config = dict(
    encoder_arch='convnext',
    model='contrastive audio-text model',
    dataset='chords played on synthesised instruments',
    train_examples=52083,
    time_shift_ms=50,
    n_mels=64,
    hop_length=320,
    input='log_mel',
    spec_augment=False,
    win_length=400,
    tokenizer='word',
    vocab_size=60,
    loss='softmax',
    embed_dim=256,
    encoder_isotropic=False,
    encoder_norm='rmsnorm',
    encoder_activation='gelu',
    encoder_layer_scale_init=0.01,
    encoder_dropout=0.05,
    encoder_inner_norm=False,
    encoder_moe='expert_choice',
    encoder_num_experts=32,
    encoder_moe_every=1,
    encoder_expert_mlp_ratio=1,
    encoder_experts_per_token=2,
    encoder_shared_expert=True,
    encoder_patch_size=[4, 4],
    encoder_conv_stem=False,
    encoder_depths=[3, 3, 3],
    encoder_widths=[64, 128, 256],
    encoder_kernel_size=7,
    text_encoder_causal=False,
    text_encoder_width=256,
    text_encoder_layers=6,
    text_encoder_norm='rmsnorm',
    text_encoder_norm_position='sandwich',
    text_encoder_activation='geglu',
    text_encoder_mlp_ratio=3,
    text_encoder_head_dim=16,
    text_encoder_fused_qkv=False,
    text_encoder_bias='all',
    text_encoder_qk_norm=False,
    text_encoder_layer_scale_init=0.01,
    text_encoder_parallel_block=False,
    text_encoder_inner_norm=True,
    text_encoder_moe='expert_choice',
    text_encoder_num_experts=16,
    text_encoder_moe_every=2,
    text_encoder_expert_mlp_ratio=1,
    text_encoder_experts_per_token=2,
    text_encoder_shared_expert=False,
    text_encoder_positions='learned',
    residual_init='none',
    optimizer='muon',
    muon_scale='match_rms_adamw',
    lr=0.0055,
    momentum=0.95,
    nesterov=False,
    orthogonalizer='newton_schulz_5',
    adamw_lr_other_params=0.00099,
    grad_clip=0.5,
    steps=4600,
    batch_size=128,
    epochs=11.3,
    lr_schedule='step',
    warmup_steps=460,
    weight_decay=0.2,
    adamw_weight_decay_other_params=0.05,
)
Rows from block 3 of the audio encoder of a small contrastive audio-text model, named by matrix and row number. Rows with one number within an expert belong to one neuron, the router's apart. Each number is 128 + 24 x the weight over its row's rms, rounded and kept within 0 to 255. All counts start at 0.
After each expert's rows are labels from the 100 clips, of 14976, where the router gives the expert most weight on average: "responds to" is what is common among them; "peak in band" is the frequency band that holds the peak. Only what is clearly more common there than usual is listed. The data: chords played on synthesised instruments.
# router: router (encoder.blocks.3.mlp.router.weight, 32x128, trained with AdamW), inputs 0-127
# up: expert up (encoder.blocks.3.mlp.up, 32x128x128), inputs 0-127
# down: expert down (encoder.blocks.3.mlp.down, 32x128x128, transposed), outputs 0-127

# expert 10
router.10 [132 143 103 115 110 148 105 100 103 151 140 158 103 158 155 161 147 111  94 120 140 112 159 116  90 158 163 102 106 162 131 148 159 126 122 114 106 167  93 138 153 146 100 169 157 111 138 115 132 140 146 110  92 195 153 115 143 142 102 147 129 130 139 106 137 142 132  96 122 135 115 166 153 120 112 125 162 125 174  98 131 145 112 119 133 130 141 154  81 147 159 151 139 165  98 146 170 171 103  86 135 149 127 138 166 139  90  96 135 104 141 130 133 109 105 132 138 125 102 144 103 131 100 129 169 110  90 175]
up.0 [ 93 164 101 156 125 169 161 114 148 118 126 115 177 120  76  54 164 131 159 100 105 133  98 133 128 107 133 139 109 165 118 122 146 120 131 102 127 166 121 142 132 135 146 161  91 168 112 127 112 139 116 118 125 138 124 122 167 123 130 144 106 102 158  91 123 150 153 129 151 172 121  97  98 130 152 130 111 122 156  92 140 109 118 116 187 134 113 135  69 135 111 155 191 172 144  86 131 124 124 118 155 132 112 109 137 111 120 113 109 114 130 155 127 144 133 144 137 162 170 152 136 152 144 119 138 110 117 147]
down.0 [121 163 129 138 146 139 132  96  89 136 119  85 157 140 157 181 122 112 168 115 144 121 105 129 117 133  84 121 150 117 113 120 193 164 120 116 127 138 135  97 119 112 132 170 157 181 130 126 127 136 149 121 112 157 101 142 109 103 129 133 154 149 115 146 135 142 113 141 121  82 123 120 103 146 132 126 135 163 105 108 106 123 117 121  95 112  94 137 111  99 128 130 206 140 134 129 154 163 153 111 177 111 160 164  91 120 131  79 125 142 139 102 141 114 114 109  99 106 123 120 108 177 134 188 137 135 149 151]
up.1 [115 123 113 150 166 185 137 126 131 116 163 155 101  93 151 136 132 131 107 108 101 113  88 138 132 161 109 149 152 125 103 111  98 107 103 173 147 167 118 134 107 127 138 159 109 136 133 139 158 102 110 150 115 116 170 138 133 125 160 191 118 105 111 127 114 110 150 125 122 141  89 158  63 125 135 157 133 128 133 168 137 136 160 122 141 139  73 120 104  90 137 150 158 127 152 147 150 131 105 144 141  97 158 141 117 132 174  86 139 101 107  94 112 108 127 158 131  88  83 141 144 161 138 146 127 116 111 161]
down.1 [109 148 131 120 132 139 150 116 126 123 126 150 165 110 106 170 108 103  82 123 139 112 121 128 157 128 133 158  98 102 137 100 140 158 144 108  96 100 125 148 105 105  83 117 163 156 118 136 132 126  84 142 170 159 145 128 171 121 155 118 133  83 136 118 128 139 124 110 164  88 129 147 125 129 114 152 148  92 112 135 113 135  74 117 162 129 138 112 117 138 152  95 132 135 164 106  92 155 114 204 146 123 150 106 167 122 100  89 116 172 150 126 179 145 151 129 103 170 117 143  77 125 109 113 150 117 124 133]
responds to: saw pad; playing: arpeggio up
peak in band: 4000 to 8000 Hz

# expert 9
router.9 [119 122 113 151 126 111 140 128 159 128  92 133 104 113 121 149 129 119 100 100 105 160  79  93 107  68 128 129 166 108 116 134 110 125 139 129 113 146 102  81 149  76 157 156 142 142 113 140 135 128 117 124 139 108 121  75 135 137 136 149 122 123  92 141 139 127 150 120  84 156 159 144 178 108 116 147 150 110 159 104 129 131 102 123 116 160 111 155 144 116 102 128 165 135 140  97 142 146 125 164  96 151 165 181 153 107 112 113  93 164 142 138 149  85 136 109  88 132  82 129 152 106 160 110  91 144 166 141]
up.0 [127 111 140 110 103 124 126 154 148 162  79 151 137 144 180 155 159 121 140 112 117 138 131 158 122 129 154 134 162 105 158 183  94 127 153 103 127 174 164 125 164 141 123 167 135 125 106 116 131 122 150 139 179 146 129 102  97 169 125 138  93  88 190 104 131 148 117 111 151 155 147  79 130 159 156 115  93 165 110 152 157 112 126 148 139 103 111 149 122  98 116 113 118 117  98 154 119 111 124 155 128 134 121 132 104 139 130  84 122 142 153 162 144 165 134 114 131 147 109 131  87 123 167 157 161 118 150 116]
down.0 [108 112 154 137 168 164 128  97 123 158 102 140 103 155 100 180 117 111 124  96 123 115 134  79 122 128 129 152 152 151 133 136 118 123 122 164 128 124 130 112  95  80 121  83 141 119 121 129 123  92 152 104 127  99  94 133 172  67 105 149 144 101 140 146 122 111 143 124 178 147 119 149  84 141 126 113 120 160 142 105  93 165  97 128 154 136 144 122 171 174 118 133 143 100 108 138 125 103 125 132 129 121 121 129 187 127 110 106  96 154  80 133 141 136 147  99  99 139 144 139 118 107 113 178 140 131 125 178]
up.1 [129 121 145 130 108 174 101 148 123 119 139 104 155 102 134 153 104 138 174 109 117 154 130  97 142 119 151 127 137 105  92  89 107 121 125 120  91 123 115 157 112  79 129  94 137 103 157 109 107 163 141 107 114 120 130 143 153 176 111  83 124 169  97 152 133 168 101 104 141 168 143 116 122 162 162 120 124 136 136 163 125 162 125 123 112  73 153 140 136 151 130 146 151 187 115 181 130 154 168 135 106  99 148 127 151 152 147 126 168 112 140 109  82 121 166 142 116 145 139 107 120 116 138 129 163 166 138 119]
down.1 [124 118 136 141 104 101 107 142 161 150 149 139 156 144 143 145 212 118 134 172 142 159 139 122 128 130 115 142 125  88 120 106  68 133 109  99 138 153 122 141 132 102 149 113 101 140 100 113 124  99 131  81 147 101  96 143 129 136 122  93 142 129 129  71 164 146 102 156 115 121  95 116 157  75 121 108 130 151 137 133 151 141 124 104 161 161 132  81 118 139 101 128 130 156 107 100 124 115 139 120 188 151 115 122 161 132 129 120  91 122 132 122 153 139  96 118  99 185 161 104 150 115 158 102 147 130 133 133]
responds to: playing: arpeggio down; root: C#
peak in band: 500 to 1000 Hz; 0 to 250 Hz

# expert 5
router.5 [170 158 113 140 148 126  95 146 146  89 170  99  81 125 107 160 128 158  97 136 162 172 130 141 145 161 158 168 144 104 157 144  89 108 106 127  98 148 119 115 117  93 161 159 151 142 137 122  87 116 158 148 106 133 121 121 120 157 138  90  97  92 108  83  97 148 131 162 128 142 113 165 141 156 131 102 133 150 115 103 109 153  79 120 138 196 119 110 163 133 105 146 124 102 121 138  92 111 140 120 124 125 149 121 144  98 118 143 150 168 108 120 115 111 132 144 142 118 109 137 148 173 133 168 111 125 133 124]
up.0 [109 102 157  66 120  95 140 130 107 113 110  80 108 142 149 121 145 132 121 141 116 159 145 134 108  90 111 168 166 127 122 107 116  50 148 115 123  96 149 107 128 101 165 112 109 109 125  98 117 149 141 193 120  88 137 160 104 129 151 125 108 146 145  79 100 117 152 138 158 134  96 136  95 131 108 138 137 105 153  81 181 142 139 136 131 144  86 110 102 141 128 114 141 116 118 132 140 123 125 143 123 136 151 157 146 118 104 123  90  95 141 141 139 136 194 142 120 123 156 105 102 108 115 128 139 104 137 127]
down.0 [175 117 105 150 123 137 124 141 108 114 102 139  64 110 111 130  99 169 102 138 131 130 124 143  89 144 133 135 136 117 104 137 146 162 135 163 127 132 115 104 157 114 121 169  92 148 138 113 127 126 100 122 126 145  54 133 115 147 126 163 102 173 162 105 128 107  97 105 130 103 143 120 110  94  75  99 101 126  98 138 145 131  96 204 107 175 117 118 156 174 110 129 137 119 127 100 104 114 139 105 106 141 133 144 159 127 158 131 159 133 114 157 136 120 188 144 117 156 143 131 153 126 112 114 135 146 125 120]
up.1 [124 159 119  89 123 179 105 103 138 122 165 133  81 126 125 126 124 153  92 172 150 171 142 129 137 111 125 144  84 140 120 153 140 102 128  77 135 134  96 126 106 126  94 129 101 154 166 104 116  68 143 147 121 125  77 107 136 117 162 129 173 112 126 161 105 124 150  99 138  94 118 192 129 114 111 122 147 154 138 133 120 108  81 182 144 131  98 114 119 107 152 113  95 106 148 115 147 109 120  99 127 120 117 159 136 126 128 134 145 171 143 139 113 156 118 176 128 140 111 110 134 139 116 176 132 108 124 118]
down.1 [110 131 104 107 102 134  94 154 110 116 138 138  74 148 133  65 117 168 191 141 149 141 124  94 144 102  84  97 130 111 120 130 102 119 152 162 123 110 133 100 142 134 122  95 104 104 130 160 119 111 134 140 139 162 124 165 130 122 130 122 182 108 161 110 144 131 140  99 162  80 135 133 136 121 140 131 149 128 165 121 129 142 136 114 165 120 127 150 125 173 132 127 137 114 103 174  96  96  84 145 115 150 158 165  95 128 130 154 110 113 128 180 120 109 169  92 108 107 123 114 106  83 116 109 123 104 114 130]
responds to: organ-like; mains hum
peak in band: 500 to 1000 Hz

# expert 3
router.3 [114 126 108  97  61 136 125 140 117 122 118 130 131 129 135 124 145  87 135  98 158 157 112 138 137 118 124 128 135 147 126  84 127 114 142 120 128 113 107 134 127 105 101 164 145 170  95 124  99 186 114 105 139 102 166 136  93 144 148 172 151 151  79 122 142 173  87 125 169 115 155 130  98 130 151 136 124 143 115 130 124 119 138 139  97 152 135  93 145 126  94 146  98 162 101 133 105 145 105 126 108 136 144 131 116 144 128 137 139 131 135 130  87 194 123 127 141  99 172  70  95 161 122  78 157 147 158 124]
up.0 [165 143 146 131 140 108 119 124 106 113 159 144 119 182 138 123 174  95 159 167 119 154 173 116 145 175 121 118 179 153 148 136  84 133 148 127 139 129 129 141 157 126 180 122 148 153 133  98 133 148 100 158 143 140 128 117 157 181 146 121 120 138  85 129 123 135  87 139 112 144 158 121 137 131 155 116 136 138 170 137 201 123 124 108 127 138 131 109 114 106  94 175 120 116 135  79  89 139 130 148 129 154 137 138 100 118 144 111 121 140 108 132 129 158 140 115 102 129 169 104 116 138 157  60 126 128 136 107]
down.0 [161 142 127 133  96 132 158 165 132 123 123 143 148 104 145 109  94 121 166 142 121 159 120 131 124 122 137 140 114 162 153  77  78  82 135 111  95 113 126 114 126  70 170 132 145 174 109 157 136 117 170 101  92 117 155 127  95 149 142 157  90 102 172 126 112 137 122  93 123 119  88 147 143  82 131 142  81 102 147 134 114 126 130 135 129 118 153  93 149 149 132 137 160 148 143 125 102 199  98 155 150 154 101 136 102 124 116 139 152 136 163 107 120 133 146 164 130 135 110 131  86 132 132 146 113 143 110 121]
up.1 [121 173 106 105 108 130 121  74 120 137  84 112 113 119 116 112 125 152 128 141 121 134 140 160 138 145 115 107 115 135 130 122 138  91 105 149  87 135 107 142  82 124 130  78  81  92 103 135 126 140 129 129 140 155 129 164 139 161 112  80 144 139 117 123 129 132 145 115 160 106  57 116 116 158 158 139  94 135  81 123 108 145 139 128 127 122 101 117  87 135  81 108 129 123 159  97 104 155 143 152 124 112 106  84 103 156 137 108 139 133  74 126 104 135 125 138 135 163 165 115 149 185 124 119 106 169 115 156]
down.1 [120  79 131 121 127 125 112 137  66 109 144 130 144 149 151 112 101 129 172 123 112 142 100 141 167 169 125 109 130 161 126  67 120 158 147 111 159 130 115 125 127 124  86 168 103  92 141 137 140 102 115 145 148 117 116 142 144  90 127 143 120 157 140 129 111 109 159  79 135  90 126 140 122 121  93 134 132 164 152 110 124 152 109 104 152  99 128 152 118  81 105 131 131  88 150 125 133 123  94 140 157  97 202  69 125 133  98 152 126 115 154 157 133 116 135 116 168 144 157 133 125 135  74 133 122 130 136 129]
responds to: the note G; root: G; power chord
peak in band: 250 to 500 Hz

# expert 28
router.28 [145 133 156 117 120 156  99  99 152 119 153 105  84 136 168 143 136 161 122 146 141  76  97 147 127 120 158  93 149 102 142 135 145 120  99  84  92 175  93 115  88 114 117 158 124 112 110  97 137 113 130 152 114 102 111 127 113 128  99 121 130 136 122 130 136 143 109 171  96 126 173 137 134 160 109  84 158 122  98 114 141 148 103  94 170 113 143 143  88 133 155  78 146 129 119 123 136 111  96 105 150 100  92 139 131 128 165 147 141  94 102 100 107 116 117 114 101 136 136 151 104 156 156 151 131 159 143 182]
up.0 [120 142 114 167  76 127 118 164 127 133 133 112 123 108 104 101 152 113 117  74 104 130 137 105 137 168 140 119 138 121 128 170 127  97 104 116 123 156  79 117 122 156 137 138 138 153 120  98 144 162 140  91  81 136 115  94 127 182 145 121 127 116 101 126 133 134 173 148 110 130 118 138 135  90 104 107 116 100 104 129 141  98 125 173 163 108 121 106 102 125 131 155 180  77 109 108 137 122  97 108 138 175 111 102 150 114 140 143 135 114  99 173  66 144 121 107 163 141 163 132 142 113 129 116 103 134 134  95]
down.0 [156 139 104 143 101 105 143 141 146  86 126 165 138 125 121 128 112 161  99  84 143 101 110 126 127 142 104 131 114 115 110 116 131 133 156 167  85 143 121 146 123 117  77 186 117 100  94 108 123 101 103 133 167 117  97 136 137  89 129  90 121 139 177 147 104 120 105 124 172 133 159 120 130  82 114  97  92  86 160 124 100 121  70  58 154 134 125 138  95 130 128 113 101 162  87 133 103  94 114 129 124 121 109 175 165 127 142 131 150 127 136 158 113 136 113 136 132 128 152 129 132 133 122 128 134 108 141 110]
up.1 [131 116 153 159 102 136 156 135 152 180 161  69 128 133 127 101 123 120 101 131 121 142 107 121 157 150 163 130 134  77 137 130 134 127  89 134 139 147 120 119 185  97 107 104 123 129  94 158 123 124 155 116 103 105  87 131 129 133 138 125 113  93 132 108  97 148 152 122 141 114 120 197 129 124 134 101 127  94 117 143  98 145  90 101 156 119  87 116 135 144 146  83 198 113 128 125  77 128 118  77 111 122 110 125 125 111 127 132 135 122 154  98 140 149 154 130  92 152 106 133 161  90  99 119 132 141  95 115]
down.1 [159 115 148 116 152  99 111 168 157 132 154 133 127 159  86 132 127 128 121 111 156 122  86 119 162 130 182 133 172 175 145 120 178 148 123 109 148 158 133 121 158 117 138 154 118 130 144 164 126 106 130 114 116 112 118  88 115  73 122 133 136 168 109 112 100 137 170 125 139  64 132 186 153 121 184 102 152 116 126 124 117 136 127 119 129 119 156 102 113 147 107 106 106 118 107 108 119 142 121 156 121  98  82  89 132 121 140 139 114 129 123 150  67 138 149 142 123 135 141 123 118  82 144 138 149 154 115 155]
responds to: block; clipping; text has "clipped"
peak in band: 1000 to 2000 Hz

# expert 2
router.2 [155 160 124 151 102 123 131 141 108 143 117 148 114 140 170 112 160 140 123 130 135 110 147 129 108 175 145 103 113 159 131 164 150 124 148  93 135 118  94 137 180 157 124 128 147 116 149 127 129 177 125 152 139 119 167 136 137 103 116 110 135 141 140 106 117 170 113 111 101 114 166 133 136 110  82 100 162 121 135 107 129 184 126 158 155 138 152 166 145 144 149  85 142 145 100 101 136 164  84 174 108 175 135 146 149 105  85 107 146 124 127 128 149 185 162 164 119 130 169 115 156 143 131 117 141 105 102 113]
up.0 [128 128  83 130 183 154  97 153 160 131  99  90 159 147 121 142 140 125 131 139 114 133  63 143  98 132 110 117  94 131 156 148 118 136 118  92 117 132 107 131 145 117 122 114 129 159 106  98 169 144  98 167 157 104 126 132 135 124 145 125  97 104 101 144  99 134 112 133 141 135 124 151 159 108 124 141 168 119 173 107 118 170 124 130  86 103 179 131 119 169 121 101  93 139 164 133 152 152  94 138 164 127 140 105 118  95 117 138 115 112 110 171 129 135 124 115 146  95 164 170  90 102 127 106 158 161  90 134]
down.0 [128 108 129 154 136 129 161 126 149  99 116 102 132 100 137 147 141 115 154 172 105 104 122 128 101 137 111 128 139 154 141  67  90  98 136 104 107 115 135 126 143 133 103 142 115 111 166  98 119 195  97 181  87 172 120 125 137 152 136 172 144 127 124 174 162 142 123 153  79 123 153 107 104 124 139  77 170 128 101 124 161 158 117 158 128 148 121 136 119 129 102 143 131 132 116 132 140 148  84 137 155 128 131 116 116 126 112 166 156 183 122 123 156 150 119 142 128 113 120 127 106 116 141 147 107 158 105  70]
up.1 [146 120 148 112 117 146 114 106 125 135  86 112 134  78 111 137 144 119  98 178 138 127 125 130 141 160 117 129 126 130  96 154 138 114 112 144 131 118 111 140  96 155 123 114 106 114 147 110 131 123 160 108 163 115  60 154 160 115  99  91  66 111  64 126 115 183 107 134 140 125 119 161 159 123 123 134 133 117 136 125 120 183  94 154 150 139 141 170  99  93 142 140 164 155  97 130 124 118 101  97 127 109 119  64 136 116  99 134 142 137 153 116 126 167 126 134 155 105 153 150 143  92 133 151 134 152 137 162]
down.1 [129 138 133 135 125 146 118 140 121 122 151  86 150 156 134  98  94 167 181 120 164  95 128 142 102 119 131 104 110 140 131 129 145 125 131 110 132 120 128 131 130 113  96 164 134 113 149 106 129 112 159 117 125 146 158 137 146  50 126 111 108 125 148 120 128 125  82 156  92  89 125 133 150 137 127 132 132 131 144  81 111 133 144 109 110 109 176 136 133 148 139 129 134 134  62 110 112 202 110 128 117 141 178 129 124 130 164 117 138 118 119 135 189  89 139 168 114 113  96 133 136  60 142 120 137 114 106  93]
responds to: reverberation; quiet level; piano-like
peak in band: 4000 to 8000 Hz

# expert 4
router.4 [139 125 118 132 111 152 146 134  97 156 137  74 153 188 105 104 109 106 142 163 121 131 105 120 142 112 128 137  95 162 153 153 113 153 112 105 124 126 168 150 171 123  89 184 111 135 115 120 145 121 122 101 133 153  96 119 117 100 119  89 111 117 160 121 161 115 115 129 124 113 134 152 135 123 138 127 130 127 138 149 127 110  92 127 165 173 177  94  91  76  62 123 117 126 115 144 149 151 110 166 159 136 132 153 105 163  99 133 115 134 120 119 127 155 140 131 100 125 119 114 168 171 143 101 128 145  74 137]
up.0 [115 148 153 105 108 109 154 149 126 149 156 117 130 148 127 164 165 127 166 104 149 127 173 154 119 169 103  64 168 145 125 142 127 158 158 112 107 156 105 121 126 121 123  93 155 129 131 162 155 122  56 120 161 116 133 159 133 130 126 129 145 114 117 120 120 128 178  93 152 131 113 125 147  81 136 129  87 106 118 101 123 103 107 129 141  93 172 111 112 143 135 105  48 158 122 135 145 105  94 155 127 136 131 137 101 117 142 139 153 110 141 134 144 126 148 119  97 151 130 138  85 132 137 108 103 144 173 128]
down.0 [104 138  82 135 134 104 133 140 101 164 115  99  87 104 141 188 146 127 117  92 156 130 132 133 165  98 139 112 105  78 129 114 175 142 126  93 138 125 122  99  94  99 138 106 161 151 143  98 119 113 118 160 142 172 113 137 140 102 144 156 159 162 156 119 151 108 162  91 128 147 107 108 101  90 108 150 141 103 116 146  76 134 126 133 106 113  80 110 122 142 166 146 158  74 108 140 142 156 131 135 122  96 119 102 157 128 156 128 155  96 126 148 130 104 151 125 113 120  94 149 145 162 155 111 126 126 111 137]
up.1 [113 124  79 107 100 131 177 128  88 110 142 124 136 146 119 128 127 134 132 130 136 152 130 150  98 116 132 102 148 145 117 121 136 119 111 116 130 119 113 100 166 160 111 153 164 138 100 159 148 132  80 144 150 122 112 130 139  98 158 104 134 171 110 116 135 126 138 112  71 137 103 155 155  71 169 136  66 168 134 143 168 137 118  96 136 104 172 116  99 127  86 144 130 125 142 127 165 124 146 147 117 109 139 114 119  77 164 118 150 126 136  59 150 136 114  94 133 118 148 134  84  96 123 115 130 103 123 152]
down.1 [171 124 111 134 122  85 122 138 112 145  86  92 105 124 171 173 191 179 110 167 130 140  95 168 148 122 136 120 125  96 143 113 154 129 133 139 129 124 126 132 130 102 105 119 129 145 129 146 136  93 138 100 142 164 120 145 126 149 124 116 120 116 160 125 170 143 138 103 140  46  83  97 128 115 154 129  94 105 133 162  89 113 174 149 142 113 124 148 141 115 113 127 157 137 165 128 139 126 139 116  91 106 144 117 143 128 120 134 116 139 108 112 169 134  76  97 149 171  93 122 102 114 128 121 132 100 145 108]
responds to: marimba-like
peak in band: 4000 to 8000 Hz

# expert 15
router.15 [158 140 102 175 148 152 109 118 136 108 126 103  98 106 150 143 133 133 110  89 183  90 162 103 154 161 138 162 107 109 154 137 158 123 130 173 121 172 121 146 109 112  72 134 148 149 150 102 121 131 155 145 151 133  98 122  99 125  99 162 111 133 148 121 103 121 133 145 114  93 150  99 153  86 110  97 113 134 103 154  70 152 155 150 141 146 107  71 140 139 104 127 112 135 125 121 108 129 122 148 118 125 102 140 107 119 125 125 147 156 123 131 119  84 116 104 137 124  99 127  63 128 134 154 121  87 154  92]
up.0 [128 137 152 170  86 134 167 136 153 109  93 140 122 137 128 178 121 129 119 159 128 153 138 162  91 141 132 133  92 151 130 150 122  87 147  66 116 150  92 141 157 164 136 138 132 128 184 106 163 116 133 154 162 110 101 170 131 110 116 105 143 104 115 114 125  97 157 168 143 161 125 145 113  92  89 134 119 134 142  90 127 137 122 129 119 125  79 139 155 152  98 126 117 122 126 111 150 157 137 159 139 152 146 136  77 110 146 124 135 148  89 116 105 134  82 121 126 138 129 149 124 160  88 115 168 127  83 143]
down.0 [109 190 183 120 131 137 150 125 108 101  69 126 171 103 130 129 118 154 146 124 152 176 131 157 119 136  84 128 120 124 136 119 129  86 132 146 103  92 121 176 151 115 125 168 139 120 142 132 115 155 147 163 103 127 106 116  99 113 154 157 155 150 119 192 125 153 198 123 108 100 162 122 135 121 103 172 126 120 104 121 114 117 125 177 136 106 156  96 107 113 149 146  80  90 132 149 103 125 115 137  96 106 137 155 132 118 156  92 129 146 108 113 137 127 129 117 120 120 103 110 132 135 128 125 135 115 107 152]
up.1 [148 127  98 107 163 130 147 103 137  87 119 132 131 124 127 116 155 126 145 163 157 133 118  85 116 148 123 149 119 102 144 156 171 137  95 136 137  84 146 124 121 106 105 109 170 128 146 141 171 163 166  81 134 147 147 169 132  95 129  91 109 108 132  65 134 131 149 148 137 112 122 166 109 120 150 117 137 112 114 156  89 131 134 104 181 128 154 188 115 141 124 105 111 146 157 117 104 111 108 131 115 157  90 126 131 102 172 123 133 138 108 142 138 123 145 105  95 135 114 148 156 144 112 140 101 198 126  95]
down.1 [178 116 128  91 129 150  98 123 118 136 146 114 128 116 152 130 117  79 130 171 166 112  97 115 200 105 127 141 117 139 114  65 143 170 123 137 163 118 128 133 115 160 139 127 145 139 146 158 120 118 136 133 159 136 135 113  86 112 130 120 169 157 148 119 122 143 133 124 139 170 122 110 106  93 116 121 144 147  75 111 162  91 128 111 132 142 170 171 115 163 120 126  85 115 144 159 118 126 114 179  84  90 151 131 115 131 112 151 164  96  94 120 103 119 108 120 125 118 140 151 134 152 116 117  92 112 114  96]
responds to: vibraphone-like; playing: arpeggio up
peak in band: 0 to 250 Hz